config.toml
image_size = 48
crop_scale_min = 0.8
encoder_moe_every = 1
encoder_slots_per_expert = 2
encoder_conv_stem = true
fusion_encoder_width = 192
fusion_encoder_parallel_block = false
fusion_encoder_moe_every = 2
eps = 1e-08
Rows from block 2 of the image encoder of a small model that answers yes/no questions on an image's attributes, named by matrix and row number. Rows with one number within an expert belong to one neuron, the router's apart. Each number is 500 + 40 x the weight over its row's rms, rounded and kept within 0 to 999. All counts start at 0. Numbers have three digits each.
Before each expert's rows are labels from the 100 images, of 14976, where the router gives the expert most weight on average: "responds to" is what is common among them. Only what is clearly more common there than usual is listed. The data: streak pictures of flow and ridge fields. In brackets: how many of the 100, against the usual share in percent.
# router: slot weights (encoder.blocks.2.mlp.router.weight, 32x512, trained with AdamW), inputs 309-411
# up: expert up (encoder.blocks.2.mlp.up, 16x128x512), inputs 309-411
# down: expert down (encoder.blocks.2.mlp.down, 16x512x128, transposed), outputs 309-411

# expert 1
responds to: fine streaks (100 vs 49.8); parallel (63 vs 9.8); waves (36 vs 10)
router.2:490514580449454495538488547450486483492496455470499549540543451554507504547526526476502447527510465459498530509440496533461488481512517509529476494475533478495522459486474440468523500508450411496530502560511467483461482505474466506411557501514490503513450547483520493473559420561518513461562472503589475491522
router.3:498528542525482527524394504463544453495509478483491461478557558572512522473478450476544496515417488474473563517491480513455562514564533524498479492524531567509471496512502550495498521467487553527427505527513522494524553459511516521497480409479560550517578485523518508491436497507437566507499532468468517533490
up.0:432501552426529615527498500514570503507496501486452428442544478507528505507497490506474533503532562500509509419583561492414480481458469495470517544543448515522445435526519482584498475496501458560509533502463536441572425477503504483472489536491484535492471503482523471519548568491525480458400547500503468498563
down.0:512569530479482527466424485527510514546494531558432531566516482523469555458474513597517479491489475479499502500480481534530460537546563469472501514504514508456484551540502515427516478547507434521531532527497535535499474427461462499439444455494528461533520495546571497492480470506518504512505497462521506519531
up.1:520512429495432493491505483499479450473466460532496501432525500560471438496476518522500511548500487558538579588496531581479527497501511526520477409480437479484464472553490452499494521477552521500475387577474490512503535486494494584586520488495456495512523470445530500475477584601498503487518503503495339489553
down.1:454498514501520396514552513500447475542455496504428482499469469481606500487497474459500436543502571484506416500503517475533452491520457499491498566478462490500480500448502414499541500568456559491498471436461519532549501555513530506487516508491547469473480511490537526496537503512531526530494550519498499502449
up.2:523491340490504502476440425487501459501533478503502473486492460502408505469486509485481530448513474408500532554499513597497523497612502532548429491501589529416558494465486550561500499473438533494448516482506492515518490483435477485569484562517480533520496491537506543554519585425518501426520530484594495475546
down.2:546539500500542478513515465503519499408449540493553469461524498440502506522504541501498561464549500510504499511552455460422479404489431535500497510514496526495496488566444531517493406455560533466535444495499564501502438497537507540498468493502553513460462567514439488525544367500512496493499440510472481503492
up.3:437471499534659533457504511511504502499439558479522582463582478502500498412534515549478445578526489530529495500476506457516474519386492493510464521477450544483493494520433471480448530505519476479521492521472478531501513594500517530500498511505443470391470610509522510477625488554520512496481537488516505518454
down.3:523526494483491484453547481493486510480519461512507427504539442525490470491510505384540578530572527473528480506492521502511492474512529494502500415499490581491464437517491495453501436603539497537491490576489418488467489495518492495503475514483499500507586478578519500492521513497518481460524446489538499490524
up.4:488509508512434482536441478550500492498481489481442596520459503597460498506546431476491526470497503430453490539581539426517483484481545514506504503473614549492508488457510485502507481520521519525498523537491518569501498464536571498494495495585514497489540451387471491477416523519449478500504487514467490504571
down.4:463612442468486486532570498498512501484510515542546499475536497484500434475485515490503535487516492500547507477503500514575480453465434500537486470551498434454459521544502540492566510540536499547486525511513507563507571501506422487517456531545505506501547542546513630498532548526535508479566485523472483600477
up.5:572552496515542524501499509488446473594585490502564462463535554536502499492437499512530601449561540487458555505515498545517516439488472513497473501506501479445504439537493561502571469483431502501485501489470531477540531490546518446508439521537513598448503437509491500509454500499503507498485511502535462497522
down.5:508501481537496571521474472597489590587456546537506439506463488419503477506505520501532477579554502454537420463497481478454545453506556495519448460500473515545548474531526535522466425521528463408505493476498491494524507513521475471499601530509611451546485493499512466496499499486457538539506492562480500499476

# expert 2
responds to: fine streaks (100 vs 49.8); parallel (87 vs 9.8)
router.4:493567570527442512463489489527521452525468469466498558543470463484487504496490519457524454592503488450594540470423498518453485475492468502524568472498536434546525498463444447467515529553491485442440493485497508459435560482464393496443542504531522526510519528526552529469532466520471484460518535512563464455458
router.5:500506619497524583514494524559532396537448454462477562515493441540460482492463495481557479595455470475515519484402503515471462474442486579505599447532554477571520440449449452492513533570515549467482455501528477473517531512483451503504575546557471520515538543550536512469512468526490479495549516488563454454486
up.0:455515477427501523507517414493522514521499536549490497458539500422493498444482543475504566479486552497484428516501419486478505528561536451497499509463438566426505507528560498565496535499551547497504480507382500505485499534507537510546497505476510520433506495515404514492423507544514528512513448483498467516469
down.0:447527491490509501409496530499506514491499570502479512516519544493441421530440572516481516467512415603519539436548541493491507522490495470496521531493458536517508534505545497446440496439522469498460504462563481504498514487522436464449569534494474517581502516500502507464518484431576528506499555571514549391487
up.1:518453481519471464493472504525478487502506482510513515535444551529458523471545435460440508536450473468522479525490497505497526479498518565501499500532524526567512494421464408521459511512521443541521499512540468485512474500511419509473428505491580485488526522527509471489490445508505444548551472536545500433517
down.1:556472524535487502496491419484464496487583527556518509516486441521543504422483508515504500545463594487469486607538487496506505519504495459514499423499497496477505443491605456519500501499431461540544486473494501530523474476474501417528474567501431490458462475501502496503502529504524502500600489465426531467515
up.2:575540515494467523502489526503499469535486574490439460453453492374498502482487450349535431474514539460503500467498516557509554551439517504480512547489526603556496392552486506507466469483501439503509476506449509565526503457526497511460531448503480547511502482512533568366471521546501565470477548613513620580474
down.2:490457502438513558506480496495539453505547458418601494489632478521506567541534578537518581500536524451510493498506450453514489479485508471576507430485499466471494502480492471478538500500497495554427539557476436560490486500566508602515547554554509527524472501502492564484500472526591442523536513500459489508484
up.3:507448483489557480531499457480470579445475493485501533555503497442615501506526446536440539449503527563500523471485478500474502461485498509471504495447491435532533493557484543503520516495495486513551517515496500570596509465491560500489500536500452532473492519446444485498492457435597503513456512414597499485527
down.3:514491500496510630496495484505483499579495535406473488448512561552502512512415550484463455493475473457522422509517561480500503486465507500494514513532505438497577501501527496457474499585451519502483642503515498505502376499529495504511501532516444551571491495524459544514492524522523511454411525531501493541452
up.4:504489463491448483499585497485517543549549481526510501403499632471526497512514473488464486489428523392516440498442506608492484468414502532525502498459537462461479535495531481499419455495473518499463470429505495483511456505454476471478506490520496488499508540497423495507500495517640481510559542496502522482519
down.4:512528520492576533524532445502489361469438487521497488500505489495506545399439409503539537548518503467512496520538479464494472504500487508456512492497465477538463498420472550555499535471549410494468538492460510515518547514506551454540497501565538584527491579519543458470561486456483507524513514503496521465511
up.5:492501476501478500505491536527489517501477488306499501550507562495509464488500481487500576511489502479475501483505547523503548500466530571516516519503500513512562491465541556509478499467466475505495512510463541555435537503517577452486501495408441507420388464511431525573515466519545561539485551490503507543498
down.5:471513555481539493475535465545500550446540538497484512564486472480512498500503492468518539499486440425458639517402521466557498451566500445582535468422440504422432505502416528458500503469511500533500474452502492484560493520409507500519500503503514517520522479559487522538452535463500554500500491549496480432432

# expert 15
responds to: high contrast (100 vs 39.5); parallel (90 vs 9.8)
router.30:430503487515552481567464474461449513513468467486510454458490557492525511469486487495459506503520573485375454556564538460607460501580523488495479530457476532427501529485532491470500460521538522493549556423489528493607493450513517476530421505496521444526445507443432449490495495468499482581445514534454476497551
router.31:467441434524511508531599468504530488577519541502488438416455561454491466472547532501480521423537523488427449471595493468571470533481537507486406515443482490484530554571558537517540465491549509459542554446462496472528405473561533488468407527469523545435402470507455497491437534458546559567562499499441430516521
up.0:473492510547491475518372530580466570510393386534523490568456505619489513502523468466557504503598522520488517474510579465460529473472391459535382503548539434524461562484453507444458526560498475493489519591513516499505451489479475475532507533469562406519564526538500457456464560496465505511452522475392545486474
down.0:496525497457482486501536498501511445542499638482525514522499488414522483516492491470489490546496444508510456511499468481459523530540425550548507479454530507555522416588469503496383459498464533526566553503447530487466549496550480468501511465480531497557543517545505512440504535395450503533518508479527484517521
up.1:523445500502399512528465506522460514434478523483390510488613473513497509531487491516482458467510580518465536523605513511540511494489544461506477534488527481470445473470520495474466486502499481525488434437515539500489464504478576497509523499562528508532515497489535517533498521498454595489537476591490471553492
down.1:465510489462520454474475500545568476538524434431532516500490498491469503507469515550492462515464505503509444594475614464556537464456464467550467501457515489517500491430469523466438645534515497526510522503544504437511489493512546495473501482480426598516536526511515444527512503473453534522493490485492509519545
up.2:490534478488498575527493492504502506502431488499526486477497506496528499492507540433504504504475451477488491515565505478503506482497474526624499494556478509559452508494389513504570400416516526478445495510493577484550521454512456496517514554473487502520524547481501501538488503491487582594460481505502486491482
down.2:567550547504486532474461469498505427523476489461530553453466529485502504507490499505469518510423538485535434512498495510499511505437543510500441547547507455487447501503489492432473657546514505442425517440531491507410550513520460514517444495462503464499463548536500536424493450500497435458506509600499481484484
up.3:465463555483436494401478580538498517574464521501542475468495493507485570422488461568487402474523473563479551436507461516527594532490508483518513489421507527501524467442483479557506435480506433459486504485438406504523497481417514497495553546520485562498476496516567496516544499504498518495582518564539504472489
down.3:552490549512520565468557507475488489550557557497503493489512437519572448503458493435527551477498510494522488494497505525552550449544483512506533543558459544510508495472446579503464456497536505544501508501491510495598479563526477500505603540488428532398490574550518499496494484434551496520480486497535497491464
up.4:487582541501445502475492493474560503534494466487579493469344515494499512504560492499461439559475572597473507500499505495437501494444484544489540529484500465516469498496500436558551533603511503490522514470506503486487513514481569481484522488603500430536494500556473481493425503503519515558501444527495479535530
down.4:423499498593517552496506484457494485546534549488418497534504521456513497506518497515445416499496502469537445493549467465500501451433485485560403579463456497519513506472509481477545442501509447532524525519476514478452476503492529513510530538422528552500485540445505467489572600471530499506487506488569588508539
up.5:499526522494478508497487529497470463520499541479453444465384411437498481400509548459502560575494490494536498491444447498444534565510452501613561420499446497533540411468625490481518527542490462498501493524455482497509544512509476521491483530534514493538466502501511581619477491625480522484521502534516484559478
down.5:492485474500513512518417485499490461527455428491505584530454498516570500463518502551510486469399464554484400547450471504513458457511595440435440499428546490525516456556498507505533448476465512532435413462544468494477491491462497496494439562501518540452451494533482543526492439538392551526474469499437528528505

# expert 9
responds to: high contrast (100 vs 39.5); fine streaks (78 vs 49.8); parallel (72 vs 9.8)
router.18:460441466490528518592553502475525494534498530535507470524500516468530516541455498480401491484538558453464466494535498492554383505574489490442498536484466531523518526524492575517465443486591492460533513445453505411512457545520480562536452491476492467529459559443453433441513548519585487472558509485414447481511
router.19:495480429490529461548521482496500530531510572475517486494470468505547506561468466483417484510457502524410489524513527428516449436563526497444501511516500548509467548492480529520527423451600541492532559484463535458488470498479493548535486481496474476554424525496421425451534564565523481482525535565407469502529
up.6:497464511501542436470500488446476522451478414577504488449493630433443471550516517504635556519506499594497488502488489502507500494506504589505500500509505618481465535500510503464495523502502504501506531476570491495514510514512506488500501512497506484486521544483492501535567507509562502494496479506497507527512
down.6:564507538499492601488492516501484621494439513453475534531484551500527498501579573500350468480479505480445557529543470500506502513502500464494512577534486502486393450520532498496476579505405503381511549498523551481436492500505509535501511587491634545507560463541518478483440500497529500495513472435560519528549
up.7:541582584421498515484540392486506512519512527504504513445503503539477509499464386503518542577527467513599423487487480425491442454502390503496494462539525453516506507497469527509540450495529467496477488509487511480504501500467488506518511513486514500528483501438541481489425470548486503497561495446493488533522
down.7:530509413504500566542504534479439488544531487542491506441521498428505501480462473496573497509450441419420499500506494464526536447489555517463463536505515534535507551499474508519447415475513511420509434473564500551501474542506531471521474431501540536470509481529555483494507491488519509576540502500483533506517
up.8:445456474537446570488590509508464495499499493500649473402475539481392523532549490544489512505517508509504540535534541528526527429495487491484458502364562539463446512520491537513546517500474472478473487447484487494504481480510497482513489526510456529500487414478469416476487495490454458518458511469485428555484
down.8:464546536528394500506533526598484486466427493480545499519491444485492500388497474546501480568446467485504497486535447406474430548463492427549492527525496577576450503508516525483557518479434485498511505510435494502538445540472509503553496543511540420501435519518503477509512538567478496549587626603498463539525
up.9:474502501491500479530530504465514417509526506487591498503496503427504478463498505504491488488546540533525568553515453553499433527468504493496470489471497512504437498476459407535517509499492477467520509503493549519533488503508497513522508499477479504507530454503487478498535502497553563547564491475525481429490
down.9:499524498479499458499538516576489514354457535462460503479495524547500461505445556499437514563489492505527474543498492456515478530495505476501494528385492500543545505555446500477500447498487470488533516571576492500457460464517450504484557503514504461511491533510488488496604489488575482464434499524497521498497
up.10:500552529499440474479470530488391527449487496536496505507506440515458494466453549506592491532504458452543516495449507503480539498487493501512493437484489459517583571511503413481435508552495501482497477499508517486431494507491492506516540497521511469511532429506526520434513457480482527482502486543577427495453
down.10:517456501459555538496484500502513448465538459556457439532602469578468496534528541507486440466636435424549495574505430502481500464490529532416510508488464453450595441515517503525454500533504491480494439467514478508438495521534503469432475555475500487503491483461582573474508486448548506447510469462528533558586
up.11:481522483521492487480526499511484528525540489477511505469504495511496520498421488487624452513540513496502465472498500491522498429554536490535472414551472439506501432465441489561570493431448540462519521573539464561541516479535500513562464465486559446483500453522482478532497468434480404520517500515498492512420
down.11:573472464482511547510485452443506500513478511527505395470530466489596490528537503566482526464461495482507399521431499473462570589504485514584483464581508509500503526497541482525514489487515498550481527601456534473515522527464468567530482460477500569503544493502528543519542477422486421494480576523487500529497

# expert 7
responds to: parallel (64 vs 9.8); loop (26 vs 10)
router.14:548495550501479559543475508490495563511468543518438484498473494545489531490465523464490453546388514540459480466455520598485526511499497522550567533534521515479503498488470547525518474534571449485490494468505517449470518561538416497510499471537488543507548532516474457423525481592444454480559491530517533451537
router.15:531480533496528491533409494422488475511471493511492521454587490591532536510475537551480478502399503532531507471474436511440520499513518506537490487558481490510482465474548490497482462435483488491481518543524551496488543514465465500540572477523458530513542516461470514437544519517492521456500521504529524537548
up.0:505511505502481502469495579499482498486493506521545606551510508500467473486508477507499490499507381524501512438407444498487506480476491501584507408413394552486458482388497453499544508463499511478563512471493518427568462501534472466447487503530574497430559482491527461530485492526499520459535479582526439475521
down.0:497528515487483502527486451502499478488534537582492492462581498498509527505446507479520523578534506483502505470568500498543506537521538525532506448449506423530554523478529453514475495494439489533493455502500502519446536470447533541441558483498505548510510494521496519533517500461510483446613492472507498529474
up.1:517403526496499448501498441500510577466515520487511508504461493513507502500500607499496492495491496487571469533492502496556450476498509540473510495482519488539503566531471499454524549600578476662503531554507508498463514503507522535484483527525483525507501508491512511498459536490530487429486496501489515496573
down.1:495527421508497459583487552464580455517526498440504467517497494394466561554507521441460505500496433523461483501503426494393500486433454453503499576500497556453502500465520500577479501502482501402510506391452495444553556486513545472552562490526501511426500497411542505499613492505594477472479501498455494532493
up.2:399501500494500519499519508530498526505490575509521501442569434500526510616535542506490531560611531495500484482536483516501474534495501536565485500394497513490471473507492491499495502497460491549516526457498486468503459499532528501485465542495548497413492497489383475496509498508514467462570495589534424498539
down.2:502457496523402537476500474509499501422550559514498487504510532551456516442447486500530473600503451467539499472481508397486568445474579486471501508492550493423510460495505496500441455556530560470504472561498465556498479492500484512490436500477487471459517538522549494502534488570522486521522564506489473513559
up.3:446505429501450492480479485458508380479467501514500549437510500533424461536463501500422509513515477521478506450481581475517515461500492475497455500502499518415521573508492546526498495482493581509455603500464533496499502519502500507491488501471503431500512556486491492515519501501472495478497484502456512503501
down.3:482503499495495488502551519519585498508528425498564499502471517500542501500551500498500520474499500500500518476548423500373534473474509513507516528538478498464514500608501499515462562492356488555500508476485377490499498388498502505528504485505521440548479546476524501504481407406416515569514500500500523536513
up.4:533492522487497497464449486507529543498526479506421535455511531541451492522522524510499479465457495493599591526570468488496458458459532499494538498522500468553498434578556534556500500492504562510514479470521446482497589508450570525550492573495539473527502558495503503483507502479489493469501500409464566575485
down.4:554480500433508438505460502486500439603466491499501495510494483466538500485390495538526552491488504499593452549460501491511499516485456467497446459571510586459479513423489523504509528490488496509499499459495544463481488514460430490546528462474492492515543493439554473508546500522428485519532454505499562524520
up.5:500519477500447496517473500482500566559468439478438502440500489527518462486571504515486492529505499493500507542500500472514518535554479590498488500500522489536499486505563445514468487479499513472499459446522506459506550462502499499441507499494523489594465442500485517519500499516530598554477500500462540504507
down.5:514509486522399504485440588500499501467501546492494498480373502500478584516533507474497524499486353463520498512494503558561551459451452488518535445494474464535500509500463467502496499466496558416500503520467499508541494496500445516521560464444501526505496540469524500496434496495500531510499503507495531526420

# expert 14
responds to: pair of whorls (49 vs 10)
router.28:572551557506467504446441471544488471527528496579483533485502482555465510410505456435500507497501476469511577460463478524483517526470520460566492513450496463503531521518544541490494571500464453503429533520454422485449467474468507475447573429601471505528525539485471544510457457523370559492584504491590457490471
router.29:565503571439440462436442523530524496521558464548509528515576474566502542469505471449534458487532476428533520501466497524453533466428497494532483511492498465505528483554512485467498590568444469464449486557440459451448464506505518544456565446520506543490550573536493558499465481532419533440579439457505449471411
up.0:501508497514506501508462521499553474487513502520451490495498474505524490503489543507483466514473530511480455490499478550489534562494445532503533497462503538547563496499561603506489500469428583480459505491494585462531530478522520497514506499511506506537557528499534459516483490494458500509528495561488494499529
down.0:499504553459487490499484500502545469497436503493382487527438433488606447450436439528523492515564419522502504504534524483490450498529547523498499551596389504455482475486481421462485505489530415452501487593465526500376484469508523571451501472503490505485513448484505451431515546498505514534425510447492444511421
up.1:496500485504484474523506441500422456507437498564470537515588638491430517455510512576452500529506360456454451513529548518472623445499485506457555498522450545499531514504508507506471499521510512515466472498524484566530524545498439464568493511487507563489543490455521508495462567456475493526527505478522516518519
down.1:518562555501489504478532427551504496441587531488482560484498487505481432501482502494518518477458483511494471455520466523510447521458543464468511556424566505496512455538573407514479515490493492446500464485432534502448490528555508566477499535514548538501552437518529492488599489501500422426497507509526490492510
up.2:502506524589612474528504471517452502518500463510543498527491474505515503498521542505560501451496607446543408492496548608560389501529506507539520529524463492481553491522503528501494503427589486532453579478486517506460510473525503502517501452528411503436610524586535457504428525505414525526465446509506468461515
down.2:487516476485578560547454478555570541633476534532490507443521496518497487500500532481504550558495448540428478491566516480425446557509559549472503484529511448538539561531458549517501527551471436548497542498579474491482442434500469482513488498511525498511544459385559577500515503461548480442550499434579478458564
up.3:496534477526505516473533479497473520482452501500532514507509505474435494522533390499541565537442486466518486461553505410526538492444532502546560551456487541572520505442501440516464538431499548437514498498500432597513510439465505493443425518501552503499473560491490549415541505501560500522499444484500530529482
down.3:494435486502506500535437571527471439519496470524507510507546489472431512527553498490505511495573474516527462502505618514510462506493525487466452481483471469464595633536532515529560492448450589537439489497446531507457480500494573516499549548476496474513487494512559616514408459500502544473474513532484530510488
up.4:488515500500497511529533500472484426456539554475472541568495510472540505529499511518540511506503436538407433663546474597503511471435518524498604524466541455496568419500551522502484471531482418498507537460453466519511496534376480532495483449526514458641485522530541479447499427507531462579549516503506501529542
down.4:539529527517498502514502438470449542499500427501502509422520405574533554499468434446496525512463471499488542446477488471494549489487481505449513502470590504483575482527518557484503480512553507428470504494439493451495534394518487542537578571532579510519525569562531488431571476483473567493508394533502499512487
up.5:467472499572504523494512515592499497556448487477410528472470409517491539506490499507493465518484593506490495526559510549571502502508467523524522480484494407471557571451500428494489442428426533468498595496490426520501501406480485379521432502491502496463474491478509540517471533519549491604556513504520517509561
down.5:503553384546477457506522508427507539535534475468496571461522408498557511494500460513457498476506520545511565545453467507514478538509502566500447455505487495541486448497463512548500478486547456495481468596552496499478493407479452477503469450481505499518487522471534455522515499472508626493544491547460514489496

# expert 12
responds to: turbulent (100 vs 10); fine streaks (84 vs 49.8)
router.24:480464557444486503409498511516479447522521467482466547543508489511438490485485480498533440500579458484550534450495489502449548458470515485541478509478473463521519505538493475446554549599438466458432449553438426481438481573564486557390515480466566469516494542511518572470505477497466529449544465461510480464475
router.25:571493553470445525472472483512470476503504475548471567534563482520476528464465448525556454472551436452535562461439490500437495482434501502456491457450462466481514499492524542485495550571453457475454516537429448471445489503494466551463575515518497551561470569562499524472471492531448568454544487483588465531482
up.6:527473493445501483458506456499502458523476494522520454502509531568459428514582500565484524498488539480470508506542551463491498450498539506499500497423449549477494428517496460530471492523500435514507517527460572557561437533514496512503514497482502494565485489506482495463477456501490500559456502510572508518497
down.6:433531437499495495512508522494494583471500488488506556575446505437599518548467502420611566572469444583480560463552497551579496517496540579485493474514523500513509475517510496525545500488481495501472564588514528505495554399462500502500419469514525536510501490582482537511422502503483501431504526516505504549488
up.7:460502408527511451465517446552550498517493530557502503442590523490502484513353533509508480490490523493502466489491452555488547504499574488533504516498477532497529497518501610539542526512507518584528571511486438490482504489490492508437533476517478518507507547453449493521494573498495490461509498556534493412454
down.7:501493496427460499521465512452483497564520585462492540489488517519500520467420483544503504508484535474510494493504545543555415497479498458388543494503441508500490480457543481485474542473497505502468446436491561493492554511508528509616517467622470498470525472499500554453487499536482548580519585527501503594514
up.8:599448506471520528500464532542436539493500492524491516468417525483553540498543502492575521535450504543483468438437510543500397517476544588544488504495389511453487538480483499500469508428486504517492499409511506514448509544493468501509481524498463586450499496445505402547552456461521489546451500502513499414552
down.8:484444537521550477513506499464500500514509460514522502480489401507482501473502556500500481468514566536578540518502506573500586493549578473506418499515502569504517462532594526493506505530475539530497390472517516492423475512489514486512502525471472475539572449494555474488484424417502464493503495489573410622509
up.9:514439544472508519425482475598518501495526538488505530503543421480486505442471437456548621502485474500475507475498494483516499478524490437504447495504457490444510504497502454538504497381552498595425503513503566499444544456505452506501511486584501541522531576525477495506492500488509507515508565489483497525500
down.9:515439500527515501433500507481556528501539531500414559501420504449490429513505494541498512502504553502536502511512507495567442484482564539491381479505499509519493498504511484493565463555492510518485515528520448481496500499529543448476492500487505503452500476542447489509464490589500541503485509489492520481497
up.10:446429484572507489517493532437537482531527551485502514569513541565462438440490508414543427461548450450500511418414471516502480502477550578543498566438504480523525462498468517526609500464480500449539521532510488414482512446545504510472470495547457467410490476499539507530458453448489497500469500507572508511502
down.10:442553452437458536504482483491448467504475495574556446388500511497566506508465449572456509483409542541453434471493548438499480476495514517422500433512482532512462489429441484451504527467457438551504508431474517535494511496524497548543482519517492491498485470487574501523493535562499479495508516478499496507539
up.11:490499453492508456497504499477515439525501519487515363503616564491497461481477477528485496474515502528497500492492529480507547488581536489498528538518458449461509528511528550525555529379493455467493502586472446519523565453591515496455469405555479502534529553562470469500573492445515495495518540534523460489519
down.11:425571484510479516475479491490497518505502530524498498500502494505486498472479499402475558456498572494494555450507503475481510497535506502498430471464534525542388551589509533437441505533499514500496505463502484510468497491471496491586572500479510512499455466528484537456439509561490486495398397546551487537480

# expert 10
responds to: pair of whorls (33 vs 10)
router.20:536519511459454524499432476477511472524515506525464526496517438543468531435501527489540501515523431462561557487429442535444528539457499480523512480535520437511545487508541480463476550509428472501467485508493447430408468480502550522506566548551478539468530549519547556514520427546437496502546487506609446519459
router.21:541481557415500524486449558512476421512498472497492503507522469555455500464505486486538501471549449471556558494455427570446529493470503479531486496482532487534534485483477476443538541557433449515452466541453405505417509543488551500490593478543495525457557517582493529530512457532443487422567462453543452516414
up.0:515477507500441444560474531480533519476472586504487483571538479448490519529511551478539492485500497460498571509528497480458541523515423516527446513492516486463453522488540556469578518464452558538515515541472514499493477428471405552518377508477468573537439491510451547561458542441508547490517482494527517461466
down.0:535480451498508508453467505522504505544513452537472499425516538503503509487493538478470519497430499508558523498490474503497586487452500469461437504557498495453485431434585479522536509503499479506438526504545497497528452537544490505454600527526491485510606518472577482536516481448559499586499529521503539432482
up.1:551462477467513484516489506548520482531480443501451496466587526448478523509494442475497495475448490508455499445477427537519513472472501582474516513493489499593520499441540532531465415565506470498500513480500452584564477495502475468482568549472545516461504534476467588542477527585542505487484479504502496510576
down.1:529507500471434485433501484478419519496482462491588521478537434534481507453469592454455480539529495564513510555493423494617500488545445525497481471481501494510491463551531553466593521455527515546489453516497554491496445485485531522510549545557581493492441500510628494473444370492494499498560488509516503511507
up.2:489476503436547450484502489475488504442504558483443606490500577438500490610418500500500486541519492545392453491496489424534535490628439478481494466519491526488484498531535540574436483496528485434484478559540484460401521516520504381501464545468513455524490497491486496547474428464548485444502460477503501544504
down.2:528533520498515486487508501492484494550497403587491502510530523502552500573473494455473470482498499537570438522563525524543481502523497494505498473496504473492498499394493494542512528556497521419561498488520477508444493489449512496491502495509503495553515479437482432522571484534464435465500472513503506514511
up.3:478482453436530505482503476469508505519448495523531520472479529490540497432472511524508594382537505454598499509466533468494480468567438446536488534460431564502480468567513495442483530507495505539471522422503554500531507547527568549499514574499482513437524528492485556557445510433458536446466423507513524516497
down.3:436500511473502515515478491474555488473475520557571500468608505446473530634536505549503477595517528538499493449545500450515490497456496445552482490489541503482517521436511512533509525487516555522519495519481537484452492499501474442527415491452565471492495475523523508461598542560476531485536519520475454465499
up.4:499432497499583502568513569500522491494487502500506473401526588430505502520503475531426477497524525502446488506487510459516501484457524583484543456494484455586520497519496444553433475611480506506394510523507484499487470491586498491509512575499563539551451550504491472473554445656506449501498520481459474522543
down.4:455529495536480494472499449478546465552497533430505549459479506500519549486507498501498520544466474571545515405532488581410478527463489513553528501506494511506493492480490505500504472529549486512499509476506515462530433499488467502571557504507426488497515514509481495539526451525524513561501547473494509544440
up.5:446515493507500464509530481519502505529498517396569502571501547509525517574499529523512400491611522499419457502497498480500493488504461571524448521443457469533482472502525549502503424467493526483463542453582496497494530495500432428507549463476452546442454504399512421536500490524507561501493445555500510562522
down.5:578487489442416484591498531532454508554487431593415500498499506503455510459508457475516542509444473540456378500504474500555494566496476510470500454484509507502447487485484502509483504414485493515615545434486428504496496450475538490450471577490462491514518456501521477511512497473537508479478551470518532540502